python train.py --hop_length=160 --win_length=512 --hidden_act="celu" --padding_mode="replicate" --adamw_weight_decay_other_params=0.01
Rows from block 7 of a small multi-label audio tagger, named by matrix and row number. Each number is 128 + 32 x the weight over its row's rms, rounded and kept within 0 to 255. All counts start at 0. Numbers have three digits each.
Before each channel's rows are labels from the 100 clips, of 14976, where the channel reaches its highest value: "strongest on" is what is common among them; "lies over" is the class under the peak. Only what is clearly more common there than usual is listed. The data: melodies that start on their tonic, played by one synthesised instrument. In brackets: how many of the 100, against the usual share in percent.
# c30: last pointwise conv (model.blocks.7.c3.0.weight, 384x384x1), inputs 192-255

strongest on: the note G# (100 vs 40.6); pace: fast (68 vs 32.7); staccato (51 vs 25.3)
lies over: G#4 (25 vs 2.1)
c30.169:151114171164121108119163130088120102106102104156167130131097165141114113109106152136151134113120142122128173128096140141097119086116134149157103144152118106131141157144155109136112149110101154

strongest on: the note C# (96 vs 40.2)
lies over: C#4 (29 vs 1.7)
c30.335:123123137074126096118144124154150130097110109137120133126147100146125203083156130137115185127120074142102167180087139147081097123136118136118130141160197106123203109102175083063114098142166097

strongest on: the note F# (90 vs 40.4); clarinet-like (44 vs 5.1); square lead (25 vs 4.9)
lies over: F#4 (25 vs 2)
c30.337:120123100121092123110155101137109106126115081108119145085118070115144104140120091154160146094117162122128090146098156141117117135124154146107140127134127100165099130130058105167101089106164144

strongest on: the note A (100 vs 39.4)
lies over: no note (60 vs 34.8)
c30.157:182147096108141173137126145105158099115130107177140130156120126123113109101113154114137103069097084160094148126169145104120128137149221135173104081164119111115112115127128136157147126186158088

strongest on: rumble (50 vs 7.4)
lies over: no note (91 vs 34.8)
c30.186:188056165197122124093116134175139134152118136110130114103126070153096176169158078140118127079129139190076109115104131151113156112139121187126121126082114131110136105093150198169135147135175125

strongest on: the note A (100 vs 39.4); tonic: D (25 vs 8)
lies over: A4 (25 vs 2.1)
c30.118:067111098155067180130062152114100128152190110150122138161152127143146085112132158134109135133155121177094124121173079127141184105110136083115139080108193116117182128103148111132196104222153135

strongest on: the note G (100 vs 39.9); the note E (67 vs 40); pace: fast (61 vs 32.7)
lies over: G4 (33 vs 2)
c30.259:158166110163213227144085139138134126133084151204143192168155152230148123122141156138137081120154141110144111121171155094208132149129100178169116174224106113071148128137157093115089142112218128

strongest on: the note D# (100 vs 41.1)
lies over: D#4 (25 vs 1.9)
c30.352:130142077190144095120055118114133129141155105143084109182194186120130159111139078137163113119118139169140083142168176121137134094107107116114162152085156144163100128134123127102210125134117177

strongest on: the note E (70 vs 40); tonic: E (57 vs 8.2); oboe-like (43 vs 4.8); tonic: C (25 vs 8.7)
lies over: E5 (42 vs 1.7)
c30.316:159161156098156099110169142132149105110127137167091180079099152140096158133101135120128110097138139140143106107128185043093080108147133111152130100140123079165162129083121112120111086170166146

strongest on: the note G# (95 vs 40.6); tonic: G# (86 vs 8.9); the note D# (78 vs 41.1)
lies over: G#4 (36 vs 2.1)
c30.350:119119113140168132131095117086113165107153173156133161123134137121156116140104138099118119170123159155086146119115074193136131095153121130106071090114101103093135131136138143144092123130082110

strongest on: the note C# (100 vs 40.2); pace: fast (63 vs 32.7); square lead (31 vs 4.9)
lies over: no note (62 vs 34.8)
c30.112:101121119121129065145144081076141130078143124111119127081095094120116146117255122184112124128099140128128150114126137125158121172125133126148126122122121104164134149138154108156115119132102101

strongest on: the note E (69 vs 40); reverberation (64 vs 29.7); clipping (25 vs 7.8)
lies over: no note (94 vs 34.8)
c30.305:107109127103139134156105114090060108118125066099099075147169158120145110168129117165163087085131097150101136152107139143124084098067133090151080117119134148137099094119128116147101111156129067

strongest on: the note D# (100 vs 41.1); tonic: D# (100 vs 8.6); the note A# (82 vs 40.4)
lies over: D#4 (35 vs 1.9); D#3 (29 vs 1.1)
c30.301:144134137099121080096147140148152112088130100146094166122154203139144078126129171132132143121072159161104123155128105117082118145108123111172170168147145134080162140127111093125203179107106115

strongest on: mains hum (38 vs 7.6); tonic: A# (26 vs 7.8)
lies over: no note (78 vs 34.8)
c30.61:107092141079148096065157132104109164130104127132144111182116129109147128150101120078089180179153070097129105097133173100148089136051173157099154125111125075146158144146181125083127164139173131

strongest on: the note F (98 vs 40.1); the note G# (70 vs 40.6)
lies over: no note (70 vs 34.8)
c30.312:100149139128216150183155110097161181105104155110137141127131113114124145080111130084109164081110185155113141151153127075164129106141223121122078132102067146147047176168173110104119124117120079

strongest on: mains hum (80 vs 7.6); thin (high-pass) (28 vs 11.7)
lies over: no note (78 vs 34.8)
c30.14:139124160140070120144088093100181164089101130136134129080150155127135079077126091101165123091121131156085115099146118096166119130146102088128153150148113131154140112152136113153141095098112105

strongest on: the note F# (88 vs 40.4); tonic: F# (75 vs 8.6); oboe-like (67 vs 4.8)
lies over: F#5 (33 vs 1.5); F#4 (27 vs 2)
c30.338:086094136198139166150156117169108097075110101126100111112191138121173157129133131117128127158122143168164164093166099143139110132126145133100096145207131172148103154131124169122125160134138097

strongest on: oboe-like (92 vs 4.8); quiet level (60 vs 29.2); tonic: F# (30 vs 8.6)
lies over: C5 (26 vs 2)
c30.287:133171125149127142128120132131176116106137109142146124122182132180161143169157135113162166077134118154128120106145135134089099127137119165138189103129135107151117197114111121080122110107146109

strongest on: the note A# (98 vs 40.4); the note D (64 vs 39); pace: fast (64 vs 32.7)
lies over: A#4 (29 vs 2)
c30.378:105143134188137132140105207160169140169144083088130102180160174076145125134072102146164141131099148140095092134110143131143159143144129106199159072139106093178174129095132127101090102104146156

strongest on: the note B (100 vs 40.3); tonic: B (83 vs 8.4); the note F# (81 vs 40.4); phrygian dominant (36 vs 12.6)
lies over: B4 (29 vs 2.1); B3 (27 vs 1.6)
c30.20:100124101171121156112111113142139122134146134131138119061185116136121151174148096147115112160198075090097121108089062124143114117159095127068125144106069130144127110104102118116099119123087120

strongest on: reverberation (62 vs 29.7); clipping (32 vs 7.8); mains hum (28 vs 7.6)
lies over: no note (97 vs 34.8)
c30.92:134136116159135125083156106112160153104083130105088144117083106145137112093081072119117115129106107119107152115161116138114150106135124106085137126163116127110153106120137134130127144076152096

strongest on: the note A# (100 vs 40.4); pace: fast (66 vs 32.7)
lies over: A#4 (26 vs 2)
c30.66:132140108122133123210146138210086133114124136101167114158112193112186154188130134142106171139187093127124163120121149116105132176123184148161143132047145055172200160170174113147109137125114178

strongest on: thin (high-pass) (32 vs 11.7)
lies over: no note (83 vs 34.8)
c30.351:149127103142149161118093129154161145097106137116083146169139126121145119118130085127158075146173082114113087126099113125129095135179147092115160153108100174142122148096189104085165103121117167

strongest on: saxophone-like (90 vs 5.1); tonic: F (26 vs 8.9)
lies over: F4 (26 vs 2.1)
c30.52:108093149156112140139088078125111106125097139122168119138090156119121107142151136123107110115151142148152131111126122147102115122166101099104112151152107088111168134113123140111100157166130153

strongest on: saxophone-like (96 vs 5.1); tonic: F# (37 vs 8.6)
lies over: F#4 (28 vs 2)
c30.310:102095130175173116183162107111102134105108180117118137146104133122140142124151172119106133131105084105137156137118087126134123146097114123134096137105124163164057148155159171154131158087136140

strongest on: the note G (79 vs 39.9); pace: fast (61 vs 32.7)
lies over: G4 (29 vs 2)
c30.62:098118177071136164163128146112093122188140108161141139132164136106142103132163137143150110126143133090143107130070162189145060116149133155210108078112115097105157173158144070136131136078143102

strongest on: the note C (100 vs 40.5)
lies over: no note (65 vs 34.8)
c30.40:098082120107109078143120046107071121150093111142091167128069087155173135137116162114099155147165158140123138107123080181140028116105091143127110101107183131166077144164110097099131106153119123

strongest on: the note A# (98 vs 40.4); tonic: A# (97 vs 7.8); the note F (78 vs 40.1); trumpet-like (25 vs 4.7)
lies over: A#4 (32 vs 2); A#2 (28 vs 0.7)
c30.123:092121121107099120072153105117104122130114136143170107082122089156155124113108166154144220118208160067148122145140159113125114082164119148120131122094138141088157116103133173132097082078115078

strongest on: the note F# (99 vs 40.4); tonic: F# (97 vs 8.6); the note C# (79 vs 40.2); instrument: sine tone (27 vs 4.8)
lies over: F#3 (34 vs 1.2)
c30.284:166130110082114164137137126111120115125142131121128129089146140131149139102124151110075118098165141095090146118075077183154123153048088113149149135142118162110059125086178193119058150106117114

strongest on: the note G (100 vs 39.9); tonic: D (26 vs 8)
lies over: G4 (28 vs 2)
c30.233:164155128095141161156109174153159141207159096154101151145138176119079103087123097118097143061111096121196094170075148137145137149112102118108115100176102139129091106173078175141143149117187133

strongest on: the note C (100 vs 40.5); pace: fast (76 vs 32.7)
lies over: no note (60 vs 34.8)
c30.97:099121107154094124119200174130124156083176120124137235121106121166116118127105165105113073140100101157134143120124135109130158085133090116109100140104150157172099091097086186098134097128115133

strongest on: the note A (100 vs 39.4)
lies over: A4 (29 vs 2.1); A3 (26 vs 1.4)
c30.296:096130084110091148165102138139115128158201152137190120121113100121096121209099087099146155121094150084089118093193086074194115110063167127107142107197129111138098155097134131133121109138129106

strongest on: mains hum (76 vs 7.6); thin (high-pass) (29 vs 11.7)
lies over: no note (90 vs 34.8)
c30.161:083151135189105145149085117152078118147167178100130092119134109121082109201136138106095246139165120165099137134126190129123091154092166134147166103090123169136155144148115078103114119072180078

strongest on: the note A (79 vs 39.4); piano-like (42 vs 5.4)
lies over: A5 (30 vs 1)
c30.179:120116090135079203122116117150119106160118094122130106153138079082115109099139120120131149150147061137133105152147134125159112111123171112165134123151131103152154105139178047152115129163154089

strongest on: thin (high-pass) (48 vs 11.7); bass guitar-like (27 vs 5.4)
lies over: no note (63 vs 34.8)
c30.71:095119099177159092178142130121123109091151145120119132109087111133123126093169151109129130142154130193144140160142132172079149114127125181107153161147143152135082137127124146129163144102130157

strongest on: the note E (68 vs 40); clipping (25 vs 7.8)
lies over: no note (86 vs 34.8)
c30.318:099115087175126094139092153161114090177145121101136092123129124124120121113077095153098123096113141155151113122128136121139122113075155119145129139116170101161196162123106121068124081097084127

strongest on: the note C (100 vs 40.5)
lies over: no note (63 vs 34.8)
c30.290:135146104098141075145146148095159126159091109138074164169081150141114117127107226109091115092132095129134135131129105113129162088158134156146138113108117145138134110157133123150123103113132135

strongest on: muffled (low-pass) (32 vs 11.6)
lies over: no note (67 vs 34.8)
c30.11:138122121147123117125133132132229118149235157103149108155122149134131112119149126136142094091165207134145134154187183126160150130134141091122112125065139147132182140105138143122156083129165122

strongest on: the note A# (92 vs 40.4); staccato (56 vs 25.3)
lies over: A#4 (29 vs 2)
c30.28:123181146172126156130124183078136105100147144119122136110095138109189122128151148176162204082121085087174093092176083120149146120105128172125123185101106133114149125111101147155098106128093130

strongest on: the note C (98 vs 40.5); tonic: C (27 vs 8.7)
lies over: C5 (33 vs 2)
c30.81:113065104162174129152111086149135108107116112136130171159117047056114114119097146105162162115134143138104108162138129165096164088128168114096141167144152113096097069110145174115076114120088083

strongest on: reverberation (72 vs 29.7)
lies over: no note (61 vs 34.8)
c30.307:066183146140108146121112223104156117069159130114153153142118182163144170141100153126122165076145205159132097140138144151117119110180127077093161108099169140144129155139174107092122141104120121

strongest on: rumble (78 vs 7.4); thin (high-pass) (35 vs 11.7)
lies over: no note (79 vs 34.8)
c30.373:145141076070182199143200078094203136158124144118106085092086094086124086123128123130119133133093123136184099142133124151101145120135126114102127130110170088122112124167119152136106154077110097

strongest on: pink noise (83 vs 7.3); tonic: F# (37 vs 8.6)
lies over: no note (76 vs 34.8)
c30.254:133162120173095163123112087122139103111100123122118106138153186083112112082158168143140103088197149106126094123101096171156147141144129127185062114185151109163158124107102166074117142149097153

strongest on: the note D (99 vs 39)
lies over: D5 (33 vs 1.8)
c30.117:135123159058158121087142192108146208109140123158169151126121133107136124113117108074144172065170099153179157075212160149063090207143100104145074118150162117128136062087166103107088080143218134

strongest on: rumble (32 vs 7.4); thin (high-pass) (31 vs 11.7)
lies over: no note (74 vs 34.8)
c30.45:139122096158111185164181103161148099150073096079100135139124087085099140188127103137155117167172133171085119128061162161140075163129116103187103125125125110126096129088113108163135127150081113

strongest on: the note A (96 vs 39.4); clarinet-like (30 vs 5.1)
lies over: A4 (28 vs 2.1); A3 (25 vs 1.4)
c30.277:133140067140127072105102110129148103123096133169159174111102123135131139156134137135172132103111148131123114104143125128112088116034114150139101117163152129124115092121089137176145131189153113

strongest on: pace: slow (69 vs 33.5); muffled (low-pass) (52 vs 11.6); pink noise (51 vs 7.3)
lies over: no note (61 vs 34.8)
c30.206:090135150140110123158138105119135132071104112143107118080087110139139143087105160155127132089100093162091113146136139164144142113134141092124134128136170147151103108137140159090112169105122168

strongest on: the note D# (92 vs 41.1); tonic: D# (81 vs 8.6); the note A# (76 vs 40.4)
lies over: D#3 (29 vs 1.1); D#4 (26 vs 1.9)
c30.190:111112130111118098097169116126149131159181130090138205140155180123111130129223078074102091136121108143135101118114147124131114151086086138117129095155152152118083149101131109139192080153160144

strongest on: the note B (98 vs 40.3); pace: fast (70 vs 32.7); the note C# (69 vs 40.2); the note F# (67 vs 40.4)
lies over: B3 (29 vs 1.6)
c30.281:143154114100109158113149134107115111106106096118161187117104141080106150117172157122109113141137107153103154147148079152119111100120097110150088121096187177151166139133152057143124079159163154

strongest on: the note G# (100 vs 40.6); the note D# (66 vs 41.1); tonic: G# (30 vs 8.9)
lies over: G#2 (27 vs 0.6)
c30.114:155113145128113148150126177146080142143132107119158128119091121178149137135162120139115130104118131154110125160102096156128187146150112069136149137119113144134129098105142153102153118118133130

strongest on: the note G# (100 vs 40.6); pace: fast (64 vs 32.7); staccato (53 vs 25.3)
lies over: G#4 (27 vs 2.1)
c30.299:154105111184139111120162119162146128131133099115114165081133097158131098123175102162129122148117158161120140102100151143120142126097152072114093149128088089122112198120098127108105078122152131

strongest on: the note C (98 vs 40.5); tonic: C (96 vs 8.7); the note G (78 vs 39.9)
lies over: C5 (36 vs 2); C3 (28 vs 1)
c30.38:088192072095129089149146143143155131141134178167148103155122130113121165074099032126080131173092132103151093174138151153131117124152123100084152172111173097167110090201144102107112097148050147

strongest on: white noise (42 vs 7.7); thin (high-pass) (38 vs 11.7); muffled (low-pass) (29 vs 11.6)
lies over: no note (74 vs 34.8)
c30.18:137123164144178155147170136087232159130139089133127142115138157127109112142146134119151110088183149126125083118161098117130138127109158179136144161125115113148096114103142128110165132132102191

strongest on: clipping (62 vs 7.8); reverberation (62 vs 29.7)
lies over: no note (63 vs 34.8)
c30.30:122114143167087142135080110121135119103076173138157127076151113147173087119116110111146128122130163118122101141144175128149105100123092084124118195138121125093141094138095103092119107166156114

strongest on: the note D# (100 vs 41.1)
lies over: D#5 (32 vs 1.9); D#4 (27 vs 1.9)
c30.361:108134082140147179066147088094100150242125120156081073205139179166146083179163145152131132162126125117144130120073110122117136156074136109150165144115104149107115103112174163134168117097125075

strongest on: the note B (99 vs 40.3)
lies over: B3 (30 vs 1.6)
c30.369:175141096115136170133108087144148127134108136107076125143182124097121109138140121117094104134145147122128156108093122116118109123083126129127131139132119126144121136124123133136124144103137122

strongest on: the note F# (95 vs 40.4); tonic: F# (86 vs 8.6); oboe-like (46 vs 4.8)
lies over: F#4 (36 vs 2); F#5 (31 vs 1.5)
c30.336:190123129161137121130135170175133185097171148165115127145174180181133091073116126166076165093136122148136115149133093092155165115158086103169172129175133129117084110166125098135109149149075125

strongest on: the note F (75 vs 40.1); tonic: F (60 vs 8.9); white noise (29 vs 7.7); muffled (low-pass) (29 vs 11.6)
lies over: no note (64 vs 34.8)
c30.131:107153086152151119084134112069142086153170077081108076168142125130125111091166118135173101082139164146120127120112203117089150162200123128110081138060088101137121100120140109117096101143172125

strongest on: the note D# (100 vs 41.1)
lies over: D#5 (30 vs 1.9)
c30.104:180130095096065179110130130139137115136118166096108163135114165152097169093184076123088135132117137078163122145176124081105131136109147106111176101169225178069124154116213132154151117087125135

strongest on: the note C# (100 vs 40.2); pace: fast (63 vs 32.7); square lead (25 vs 4.9)
lies over: no note (66 vs 34.8)
c30.197:122103163070159149174154129155109182109149144081145179129161130099128159138255115154137143179123152151144224138133117142148120132105107092155109131115084126170127196128098134120131136128092143

strongest on: mains hum (62 vs 7.6); clipping (29 vs 7.8)
lies over: no note (92 vs 34.8)
c30.249:191127106092163138147155139074139134083088119131114154114122122082135098108170180105079114110109117089134138151065126146104138139124118093117135145095130156157137124084107155089138165171116079

strongest on: the note A# (96 vs 40.4); tonic: A# (94 vs 7.8); the note F (85 vs 40.1)
lies over: A#2 (33 vs 0.7); A#3 (29 vs 1.5)
c30.238:156085096075060086131136140110145101097128160161134118085173105139106126095118154125066126124184150054137143146140199088140099122082156124168116133101171148120143057118114084145076093107158150

strongest on: the note G (94 vs 39.9); the note D (65 vs 39)
lies over: G4 (26 vs 2)
c30.72:128151183093108150155160192157105137088091117255055166159190125126101152105114075138105103126107162124125150152149107183146082134114138114119077120153142041100135110110131060163081087083134095

strongest on: rumble (74 vs 7.4)
lies over: no note (92 vs 34.8)
c30.339:122112166125105108124132145177132152119089092135131125166140126161140128136154131154097120161173110166104137133131138122162168132144153144162154147125156061121141134142135140111138151148152101

strongest on: rumble (66 vs 7.4)
lies over: no note (72 vs 34.8)
c30.232:134119122165098131137187150086148145145097113122134184128168196086115132112065125132131091146171141134116091145111095076138152110101117161101096144138092113113168135095066132121125129069128140

strongest on: the note C# (100 vs 40.2); pace: fast (69 vs 32.7)
lies over: no note (60 vs 34.8)
c30.74:126112121161146118160156115089105115082139124125115131147106131123142139107255161132116115091128150145093183128147149104143105128122132142113124117101143136092123153146143122165109111149149094

strongest on: reverberation (78 vs 29.7); white noise (35 vs 7.7)
lies over: no note (94 vs 34.8)
c30.145:121143106213126119131158161092156149150115126130131124191110101146150102171135113156104138149157164198129161109155148106109141167128147158141123139106150107148136091122128103185118077102102167

strongest on: pink noise (94 vs 7.3)
lies over: no note (81 vs 34.8)
c30.7:156186167113087111097112130129141150129182134134129175144095111107138143134145153078080122180128186141143168139181125112131131145085124129142177121186167134164174101093131133093159143092163147

strongest on: rumble (99 vs 7.4)
lies over: no note (91 vs 34.8)
c30.202:086078116150173091136165169093155133158094074111129106155117117116135155152095153122142109148095163094165092097130184138126113126124112087130108178132132127127141120141138077155140107121173128

strongest on: thin (high-pass) (58 vs 11.7); mains hum (42 vs 7.6); rumble (36 vs 7.4); tonic: A (27 vs 7.8)
lies over: no note (76 vs 34.8)
c30.181:160098139145129124096184134190205099161127181153114094157134139131124112170128144164134157092118151057118087112113181122138113120105179119159101162132138168114122122093105132088133119095124119

strongest on: the note A (99 vs 39.4); pace: fast (62 vs 32.7); tonic: D (26 vs 8)
lies over: A3 (25 vs 1.4)
c30.211:194088100129104163126138155168083160124094116119209122085184153128138115159106140132125128121174119106085152131138128111118111144168198134142131158113100136092119098110064165106120108163101131

strongest on: the note F# (98 vs 40.4); pace: fast (66 vs 32.7)
lies over: F#4 (25 vs 2)
c30.63:085103130090121085087123161149141168114105135133136130123113119116112102081107087118121114134122151124123084116120118143125113109182139156116121136155136079122168073138112170100118126102092167

strongest on: the note E (80 vs 40); tonic: E (52 vs 8.2)
lies over: E5 (32 vs 1.7)
c30.360:164168142174116145104182100119142106125085166129086151078135162133136131093113071097159096154180155132157064153150118150142123095124147092106134107175116159091100141099138153149107167116106104

strongest on: the note D (100 vs 39); pace: fast (70 vs 32.7)
lies over: no note (60 vs 34.8)
c30.183:115129192109091105077156162161134156112110150152027097135135147116153147163123156131059101109133123079202147117141117131126082170104098092132125136120179099126133153152133132136105100160127133

strongest on: pink noise (95 vs 7.3)
lies over: no note (77 vs 34.8)
c30.282:142114084156104099103108148147205181122254155127173131096156121108137141124202109117112130149163155082132077129212152117147112094132103086129117121127139062135144086114086161102118135079143214

strongest on: the note A (86 vs 39.4); the note E (71 vs 40); the note G (69 vs 39.9); tonic: A (63 vs 7.8)
lies over: A2 (28 vs 0.7)
c30.377:145107208093155071140146102117103111165131175161101120134113105176145143154073070106145138115179179101128116171166163187077207115110185155121132176138153121097145110130198168140134100022076124

strongest on: the note D# (75 vs 41.1); tonic: D# (71 vs 8.6); tonic: A (28 vs 7.8)
lies over: D#4 (43 vs 1.9)
c30.321:147114173121103129133089134134107156135155144117165159122094120165121149136147096115105061083137201124099147161076170148108101161170164028138087127107107129160153122160089114084179132092104169

strongest on: the note G (98 vs 39.9); pace: fast (61 vs 32.7); clipping (27 vs 7.8)
lies over: G4 (26 vs 2)
c30.127:145132125103129156151115149099142083128094135175133104140096141168141162139121141137157173165064109141245214144095114130201101183112162125103138132161104113146138144168099126193084135126153147

strongest on: the note D# (100 vs 41.1); the note A# (67 vs 40.4); reverberation (63 vs 29.7); tonic: D# (41 vs 8.6)
lies over: D#4 (26 vs 1.9)
c30.269:123136122151132178097127136111115143122102100125193110106161130135070128173108127107130101100119175168110128108125124083072103140156133149124089124108186133110156095175155112148205047128188112

strongest on: the note F# (90 vs 40.4); tonic: F# (66 vs 8.6); the note C# (65 vs 40.2)
lies over: F#4 (33 vs 2)
c30.9:146125120104089119142146116172171131082062181165140101096110086169102192090134172130080142091093142135100132083135072150147113108102127107157154144163139118100138117095106137142112161115132156

strongest on: the note C (100 vs 40.5); tonic: C (28 vs 8.7)
lies over: no note (63 vs 34.8)
c30.125:121135112153094123109090129109134109131184089114080104140143065049130139121072101075166110169065098129110113129154122128071141115137148074216107110140112112137097160167132146091131133128110168

strongest on: reverberation (73 vs 29.7)
lies over: no note (99 vs 34.8)
c30.41:139143137118122085089164121129107131104101156123101124117127170119132122115078152103066113128141141101125101131120117131118168155187120132089078123153087116111091100086137125146108153122137089

strongest on: the note F# (100 vs 40.4); the note C# (69 vs 40.2); pace: fast (60 vs 32.7); tonic: F# (57 vs 8.6)
lies over: F#4 (29 vs 2)
c30.6:130119090130147120146117129112105114122129125105154128161142099123130125139099127099081111148194115085117098157146044136124109116140056177147157152118133124157121158129135145105137105169101105

strongest on: the note G (100 vs 39.9)
lies over: G4 (32 vs 2)
c30.156:116107141117105128141198195109143129112093149104086152189169146189164112113114166146145119140193121136106116135157084123143129142072154167108115186120096124158124121088102160120128085128089142

strongest on: the note C# (100 vs 40.2); pace: fast (61 vs 32.7); square lead (26 vs 4.9)
lies over: no note (63 vs 34.8)
c30.303:116136090139131099179102141133107120069089158087146150124141123132113128137255167133115103131132122168132239109134169124136139143119073106148114141114094160150089091146113151133208142145089136

strongest on: the note D (100 vs 39)
lies over: no note (73 vs 34.8)
c30.196:178151213129064156129198174113099207134140102156159118161190152104155129160103132136075133115118134098157099127135168118083100115161171160120134152149146159141070111093160137088099103111135145

strongest on: the note G (100 vs 39.9)
lies over: G4 (26 vs 2)
c30.326:161164058126116056179186144167119115187122131173112105171123141157187213099154087120105093099075127122125156187083119169100141162122125143122138125125113161127184171107181151154179108111146118

strongest on: rumble (98 vs 7.4)
lies over: no note (78 vs 34.8)
c30.142:186133160099161114104175167114198151147100134107140174115151093092089135146109139121110150157125121127090084159103107174155131112139092155136112146071149102184066117142112180140133181159180093

strongest on: the note C (99 vs 40.5); pace: fast (64 vs 32.7)
lies over: C5 (28 vs 2)
c30.109:116130090110129125104128108136114115103116124120141206123111103129142129114104120118141125127150107086133124137099125121131088109140109130127116118129157164101144140132160126117101115115148124